A small self-supervised image encoder, trained from scratch: 10700 steps.
Rows from block 5 of a small self-supervised image encoder, named by matrix and row number. Rows with one number belong to one neuron. Each number is 128 + 24 x the weight over its row's rms, rounded and kept within 0 to 255. All counts start at 0. Numbers have three digits each. After the name is the row's rms in percent of the matrix's.
After each neuron's rows are labels from the 100 images, of 14976, where the neuron reaches its highest value: "strongest on" is what is common among them. Only what is clearly more common there than usual is listed. The data: dashed paths with two dots that lie on the same path or on different ones.
# fc1: MLP up (model.blocks.5.mlp.fc1.weight, 640x160), inputs 80-159
# fc2: MLP down (model.blocks.5.mlp.fc2.weight, 160x640, transposed), outputs 80-159

fc1.172 112:120134130124111113112141146102128130111186162123097133117118088121138131119101147145110181138149098136178090149097179129118131133145146101091104111121095152138182098147175103172124137105133115137137141130182146129096084092134095143135152128
fc2.172 121:105095136126111126137128117118124093127152117167120156110154121106134112157188148146112064110148126148122101128138146114104179133141146130131164106116113122126140135148119146131142106147147117152075178126133136136125099114085103168064146126
strongest on: many distractors; long paths

fc1.377 108:137140121120159063147121130151140121139129163095133128143115102131136120135128140113113162085119119099129119154117134132133121138081116139070102125140142096111142082115117083080123139100142076157125132092109159088123143119158140147113118082
fc2.377 119:081138178101127106099078123124147156130124133137119146168130101193115166120126125148115141108137135102130124111116121140115177084139164150155112161117147122113135129114139127155119140153138116116111146087139120089102084182134115112086154118
strongest on: many distractors

fc1.286 108:120114172092100135156136116145158152097157138102135103131128161146123090094120123128162128096114115117144151105116111148095126139153141135147130157159122200158148141120152123120100134101132172113120121125073121198159147145092131157104133116
fc2.286 108:112136142101126121186118169153128189117176138149093147077145086093119118159107157158147067098135141126164126112142140163131120131112131114142112128140166149150103111110138134113120114122193118135079154139137091134083111164123135143100082103
strongest on: short paths

fc1.112 113:158143122139100145136154157124164146123141134103137092128136123095132140125142164100096152190071132178162134135103112117128140150150097144159101121120158130156175166141166103145093121133119137128136094141103134144162136136123155092129149136
fc2.112 110:116121099155143176113146123134161140124164129159102149159086158141125125091112111120103130125120165146113140102135119098131069107139105157136115130155126132104171148170110128124125136114140117170146147165128091148158146129114110124142166133
strongest on: many distractors

fc1.307 095:153092121138120101149138170135176115114117132142118099124113078134121126097119180133114161152113145176163093135119129135152173157148144118122090097090147141141185129133143127117099127128108118146137132128138137128124137136110135135110138159
fc2.307 111:128099106126118185127154135135112156171177101172088185111141141063151159126143152102086086165130108147106130117135119110141098143147099143118141118145155119116124138125122137135108120111150110165111175112136104137149116126136130112110151156
strongest on: many distractors

fc1.456 102:131103099141076146108145146093144096083139152144084084136125117098105145117103147119148160130120137159135129111109117141126106145120127120128164129113134134134157150150153121123141135128117098146112185152161134122121137147139120135135126120
fc2.456 109:080116168148079093145149151150174097163086144138073164180117138125142110142126122135115110078151116140116118157138139135138132135130161100122106131156159121131116133126126150128150095151139134128086128091155117099100072138134086146061139121
strongest on: many distractors

fc1.210 100:117126121150123094135145137113108121139117130189157083180130146132111148122098119174137084123126109110152142150066143127137122113143114123147126147152098136124138117123117156152131162128140115091144135127173165133139151165153129115134150089
fc2.210 103:091103118106110127119195097167133154139158110142133152157114122097101128158163091140112108076120082111115147142143111203084116098124153134116093130123136138156104125125142134124129142139126157113134152091114122097115118138102136102107113127
strongest on: many distractors

fc1.288 093:112157099142156132124131106118140118127083148131120110145116118163167148155129132120108108081142165196106115111081118154127132121146112143165090144169115108157106120146118140149150123129152113128139149126133106095124109152153121143142099127
fc2.288 100:162123156105116129163165162107136200155142146114083146164159125124130128136119086183143113086098115131146111167147102145116114128090149096144094141144137163155103129116158140138135138127108131098066127060162131086115102162111124141113125127
strongest on: many distractors; long paths

fc1.94 093:128104121140116101129140142140126123158115137113125110131165119113149107160124096111097118106094099174128153129125112164127118124110111124120195130077108157106129131101126122099131164112126139090132185133137141162137119147173106154115152099
fc2.94 097:106124137106126166131171076155118148156139132163120111127129127078124123116141091162111078124171091105076139096118132181137078132103131142122137100142129151153141166156186147180138112178113134131139136130137137105113126159138132127144111136
strongest on: many distractors

fc1.375 112:101113104153135132106110146123105111090132135113173120117115083108105096158101126081165109132155114159110140163161171122115154143105163132135122158145110184160137131069141138070105107122119107130157130094073121150143120097119114139155123125
fc2.375 098:148116152129135095109168110120127103155115097142161158123130112174122144141154112102133121115126157125119141173114097141122112108086125150113130147121091173123122135099153109097120129136134130148144109126132130154156138093133176168107124144
strongest on: short paths

fc1.637 109:137150141128105143125128151161135135099169182112148080126146109130128142113102123107141138089122124112115128145159096115157166141092142148145112154116105160128142137104140129099085150101135115097138125160041140160144143116117129138131155109
fc2.637 101:131162126110153130158119160085139160107147112103138142097168118110076186153139112113095096090134137105159139130126114192143088115109139123137131101157109133149161098100149193092137125113128133136111136111148092147113145151143145155131144119
strongest on: short paths

fc1.566 102:111156131144173133109130154136127130122146163113146080137138147116131112060127141157130127127062135145156132135160134084130121102148100135147136165118115108127117133099134086145107123136136135135121135126138098122172129134149123153142184145
fc2.566 109:135138097152110157093154102152142153139150132110127117154090132151125108114171096142076133095102126140139133116133119144102105133135169136190142075121093160114169136131164128150128174117137143127140125071144122091121178121114145107116114125
strongest on: long paths

fc1.309 099:132104136135099169122137136140121104137169159125123140123176133116143113162129126112127108129136148106125119124142116122085094149138129180099091070149098156097074101161136161102089107099119146105168103112134118145151147141140141117122132132
fc2.309 086:117142079128153104125151141125109153097143124118121103100138132117161102113103126124159136143139155114143126124196141112184151107104104137097186148085141104125153146120118106105153167131133149114138098174149127111161140159152110090165145135
strongest on: many distractors

fc1.270 096:096096146139160078138158144081147173107147095110139138100115152083120099121105116111122153127089161116115096165147149109134145160109129121131109114152154144142148128140132158188115095129131121139127160128073136134159115095139152126075160146
fc2.270 101:143125092100109133094161129156119186127132159152141144105134107165154098109138155115112152126130130136153119083125073141125128122107148155139113111088133103123105159111102107123157133148151140153124122116158123100128139096128128146142125108
strongest on: many distractors; long paths

fc1.57 098:120129110144180136124196143141147137094164123147113136113115123164149102116113146110132143172094131123136088170140140103109137183104100122149112106120118120126134151144145114147127114146146128149131124123111159128101087093118108101085109177
fc2.57 099:121130100068106143130111159119099180120134149151140155146099149160158093138141116127127103133129149167135093113125127138134130128106129199101118105133162132108117090098139110174118105150132126186149126135130136100161120130165168125129124116
strongest on: many distractors; long paths

fc1.137 088:122126125118092167098119132162150161119161102133128128125120147087107179118140124118101132142100126129111104137164097127117138170109162144133134083129112120139113109132122152150122176111148105082151164127132100155116106131098091107126119134
fc2.137 095:120127116114160090156184151125098119128152145141133107117112147154154077135097091129167124129102148155114147133150113128126091143107078121085109145112136132132122180158153103098139086176128149160131115082125119082155181113160141123147110140
strongest on: long paths

fc1.157 096:123158130156139120105150178130131153129141139136113103101120115124109133114109122154164095110100146142100140107144109112103110150109147116145105141110122126109138119101145096141156143137120125140152141113099142110117097096143102169159141152
fc2.157 101:110111140065126142086129118133120155136110092153149173157145118127139074170130117162088108110100109142154140116099088176112111140126108159157111095147125124133136118095169111163126102155152123138122109094114112081108124170143123114067094116
strongest on: long paths

fc1.397 090:124157114112129102123124151142147170152121157123120145151152125118158144084115131171125125088138145137113110138093127106110098156112152151119114103137167128121173122101113111088173108141117143152127147149076102163131089157142080133125141176
fc2.397 090:123138155129099130164123091144169189128132108136119136154188100130169138106113104137095106142129138123122138117138086127132162167115124136133116149159119113163089110146133178145131127122151096156118186121149103113124119127115177131100148114
strongest on: long paths

fc1.473 095:100143128146097157130132104126150089069145109149138146131096176139122171128182112092155131082130116103162178085104162173144143155134156135145142126127104137138137075108106129115144131113108096107097141132125095117125148146125114131120113115
fc2.473 104:158136147076121156152103125139131160109129112152088121123103145157117105126127107195100117140136128108108137125104123121100164118148154103134111189137129073097098141122129153194101119182147201118130128166103137100118090147180128124177110120
strongest on: short paths

fc1.115 095:091038135116139123185177157174112163134145121121119184096104146109128156081138110111121133158097111121149116124136115115135139113132160103166115138161158141124125134143122115111119104130130092120071155103135092116137149111133127110130136115
fc2.115 093:079140152102068130124112117151119155141148105109105123189142149090127122098119113119139073089113118111106105139108106169126139148135116112159092093141127126152120171132188109100149110129154115139175088081128093115116109096129150168099096121
strongest on: long paths

fc1.484 085:128144129114153124128139136112097140125094104148092159086109165108143171137131115137101137105109114134152105145117113107102088131148134149110118112118106149151158139105159127109128113121106087098124100112159141088112107118120133103170121172
fc2.484 091:121162153102108139134169117142116137156135147136153143206118124083176180122056110126141122105145170112146128116122133121136139183101102130138111175156118119167107133118151129125172099118159105155130147118086090128103061125128154149065138100
strongest on: long paths

fc1.25 106:148132152116093115157115076112136121131166113105127080129100121116159065121151168161114092121138096128148106103131104133182145172130134142133109174115118142131133131124128111143150113122136144102138085174086129160121104135109138132119128080
fc2.25 100:104150180144069114148116150107151171128105122140132124155139129124099145130150114113146136085070137082119141126111085141132142146118157084142136120136160098115129120128132110101077129137135167140107123124160091167097112112115109184109126126
strongest on: short paths

fc1.238 107:148149146130078126176132090137149140156134106144126118092146152131157146166109112126188107112126087149091155130132109149138120136128131147129115107156133125195133079148093151111112151130164186116119129131131075103115142115137147116138161173
fc2.238 097:120133132124142093139133162149155140136130093096110126157152152083097146127134099156111106046154089147148131129121128156112126124147193140148091091153117125167147129131116116169141110117177128086119140110121134106105107123137149135107145145
strongest on: many distractors

fc1.352 084:144153114156108106131147121159155147168103113143151112130137088114139140129131145125210158140105155166111111125101137120186112099123115076192122118129152131146128099081133118145138159101134086130101138132150115157134113158116138090085134116
fc2.352 085:177110131136195102135168150160134105117148161167161072104100125109161097127107133141127156153121122107120153143111121133123134164118133090139117147106153101158130116142133124106120138147109124174151141173139101132177212123135113134190140138
strongest on: many distractors

fc1.225 107:102122148114088115129107147139121118122086086097101094125140095126161123107136109140104135147133094098139113140155147124120073124163128156109143136129123133143120120109157120157123100150076116143172126117172155129120085090110126091151145138
fc2.225 090:116129146094093129144141115144124149101124137141155143138088132096133138160141101172113088103124095079117131165106156171103158154095146111108167132161170096133127107152154105116133117133159122122155186103119122133146082126121125106106129149
strongest on: long paths

fc1.416 090:111107105115148149106184130150121130114129144151121171082165160118114145088132151128119117131142123180129097169100092159084144130084138169132133109127129137113124130134098121136133113142141111124158108103139140139143114127143128158128147166
fc2.416 099:107157130091089174152118140145097153085120126123141127139125161120179138123066116118112096151168130108107136114153129099127113135153124160070135145164128094112123095127139115126138122147116132176131104158126148152143133150114144110151131149
strongest on: long paths

fc1.38 100:122153123146131168140115105093151112140115071099111144157132121086169138145130204122130128108121156085154099145097152166175126126153138093119115133154119128138109119125155122111112143140123131128154116132123118112159150139140171165128123069
fc2.38 090:119125167080100102138130145101152172113131154168147123135139168111168112141132059159084100130100073110129115122117131138137172165157129106153108083114127137125125107153163064165138131134149178115088168108149111125111126112123120100122167113
strongest on: short paths

fc1.371 082:115122173159138132135134150118142182137167119105113113070128131102097154120143155157083133120081149146119112089164116076142145148109105141143110133143117120144120115114095102169125131156131111133114136133103125119160154086136120131163179170
fc2.371 093:138161097131098180091130149163126138113101130164139148168121131145182115107140108088130126067098135150147115163148113142142107157113141155158115077100121146125133151133161122133114141107166151147098165071156093118133130100102158128106120113
strongest on: long paths

fc1.84 102:142159135123171152153130129129122137130148136082114145168147138115153115123123100107134160165155172150110090137105108141095135149114162133163112106102119151158171148117108129167092081164127115157176155137156173114150073141121168130128113150
fc2.84 107:084133119087078150105157146151142165148140113175144178156113133121158139143138123121140129123139139123114135071110110123123150101098155152134127136149138097112099152128138127112146135130158129147116132143125119139065116142180108133119110096
strongest on: many distractors; long paths

fc1.36 101:156082108123133154133145159160083140105105116164112143150141134145125084138110142125136112131164115150092164140156111145122104125087106144121122147165132134151116079134133113126072142124096151120103093139058082144143180117139137108155137102
fc2.36 095:121104149126130129135116075106078084108114162150171120091136118166135119148145063096156157121121133117104130126151109083126150098123075128072150147084101151120100169120111107127130116144147122127185070164102138151175135119100133154150128142
strongest on: short paths

fc1.583 088:111099139146131138132149156130153161145165116131121105139106154148173126108127137085176132137116161176145122175130129146078084157140116141145120133149154144152152150134129105122128132135158138154113157160101138106134186108128121159094095169
fc2.583 093:135160115052086153152132126131118163146106109114145148156114153127117090105111148140101092137138113152098106113113126180109150118101167136102117109136134129125083085158142120140095085157143145135120106096165085091077086156150148087114099104
strongest on: many distractors; long paths

fc1.79 093:138105101122140122133144177109102138125135112144094112119144106150145110129075135121136142186107151146126089149111151156085124149118113167129106096120164110129119138164154147146139129145150137146147119117126136075131107113124114083077141098
fc2.79 099:116149111032106131141115141157137156129127137111129153140107142135148087175142114115119110121154105132106123086137129115133125120122105177119103147143149117099097117113158130167131123173157104163141139130117132112152093125184172117096149129
strongest on: many distractors; long paths

fc1.333 111:119122155152104125103133090142137093122113136144142088106147139147161120135102127160157086078122101117164164096160122149109152118157146153106188145107116123108167141122104149154135126167139131116122136102129158130139127161118135127167117142
fc2.333 116:132129105119124073105118164136131111110113166131099169121109127126111134127158132129101111092169133120129126124164135132139147150131134148128130125150136132123114099135118128175133123147163105115079177136184095108096058140114117174093130146
strongest on: short paths

fc1.445 112:144156160160089110135160140120116160155152095151082074161120111111148092113113116131130132130135121149136116140150133150145136137117142142132134158098144121122098121112133110147181143101105106088107115153105132168112119132098120112159173120
fc2.445 098:147123137141056138164154129141161144120108135165071150150104137092131124115056132098091121127146144092153136122133089154112145124105168120150132121164153119151145114143104116134128109137166124115158096093150091088135134131112139158110178114
strongest on: short paths

fc1.353 102:146098116121085101131157130126111131133053127176163142127157114152181119150093164116154106138148153145137144135068100144123099112129123122129093101113162159116127090124135145128122129130148130140151120103124108124112117110161135098085097122
fc2.353 113:126120171117136122130117157147166152104115099104122102167116151142119133159123127156127091087150139128149119094094108158106112114134154142156110081119114147123134141157126164146105143119132121118148153070128130084065080163168137095105117137
strongest on: many distractors

fc1.509 116:154149186160130096146135117099150110112158104136097157121124136151150133133137150137126147133142162096131130096126109125135154128157116153159145089117169132158131100100105111114154147131148133152123122149149160084112122166134121104124117093
fc2.509 115:134122119096143135113128123115111139166084124138118167139152145106123154076082141116136127160148165109175134099154160145133179104093124172109116141093123132146122138143151153135118150102147136143108127105129107201096085150158122112121154107
strongest on: many distractors

fc1.129 089:118116130109135133094164136135115141103099129160126109083127121084141097092089121121117108158075170157123126117124138157086110132138110115164130126126109089079131086114126091176092128134096125135162129133096179141155154117118135126131140156
fc2.129 093:137118121105105133112124132130116130099137128141136138107121112133164065130143149112100137102143121172135149138142106125178138158122111185140128114107142137153145142099105100143165153174159099170109085127137123132141154115147136113092148135
strongest on: many distractors

fc1.419 107:115148125149117127107136112140128149094157167083175100101100111127117133113093145107159118096128141114104161141165131128134148178089169151130115162137121190122156156060155141084086125109129120099135113141064144143119122114097102133116150103
fc2.419 101:137145128120119087144153133102089153140151095125138142122154102126124148106157145130123096082150120126137156122111133185112097104071166131148113113140105152134153118092164139094102102119127127152115106099144124153138138120143167140132124128
strongest on: short paths

fc1.133 120:136137131133086119120155131158151114105121165068159116106120120149136118135144158117147109101128122110112165154148150132123160161070165141103119178130094184138149133096151136099103137092133137089117114125070175161129121111106132193106133112
fc2.133 112:119127135110139093131134135119133118132116120137140123095144118135102126119142107103131118069104190105154159135120109137101087116100141133142126126118108176142139135102160114064133133109136117183118119099153117143157131131116137167117125094
strongest on: short paths

fc1.229 090:116176124150148155123106128076135116116122098146121107167129096121160115115133192153126143124146140124150118111170122157161129129184142143152103118133101156112090097142164143162178179166127140157141150133121090124143150116122118123139122105
fc2.229 100:170142143076110103164103150104155153093173116130124132129115143096126136114142089136114104147103092094168134109138145141124187165122161124135117137118144117074093124169176116121080108132149163149123158113110148103142104120113120112116147128
strongest on: short paths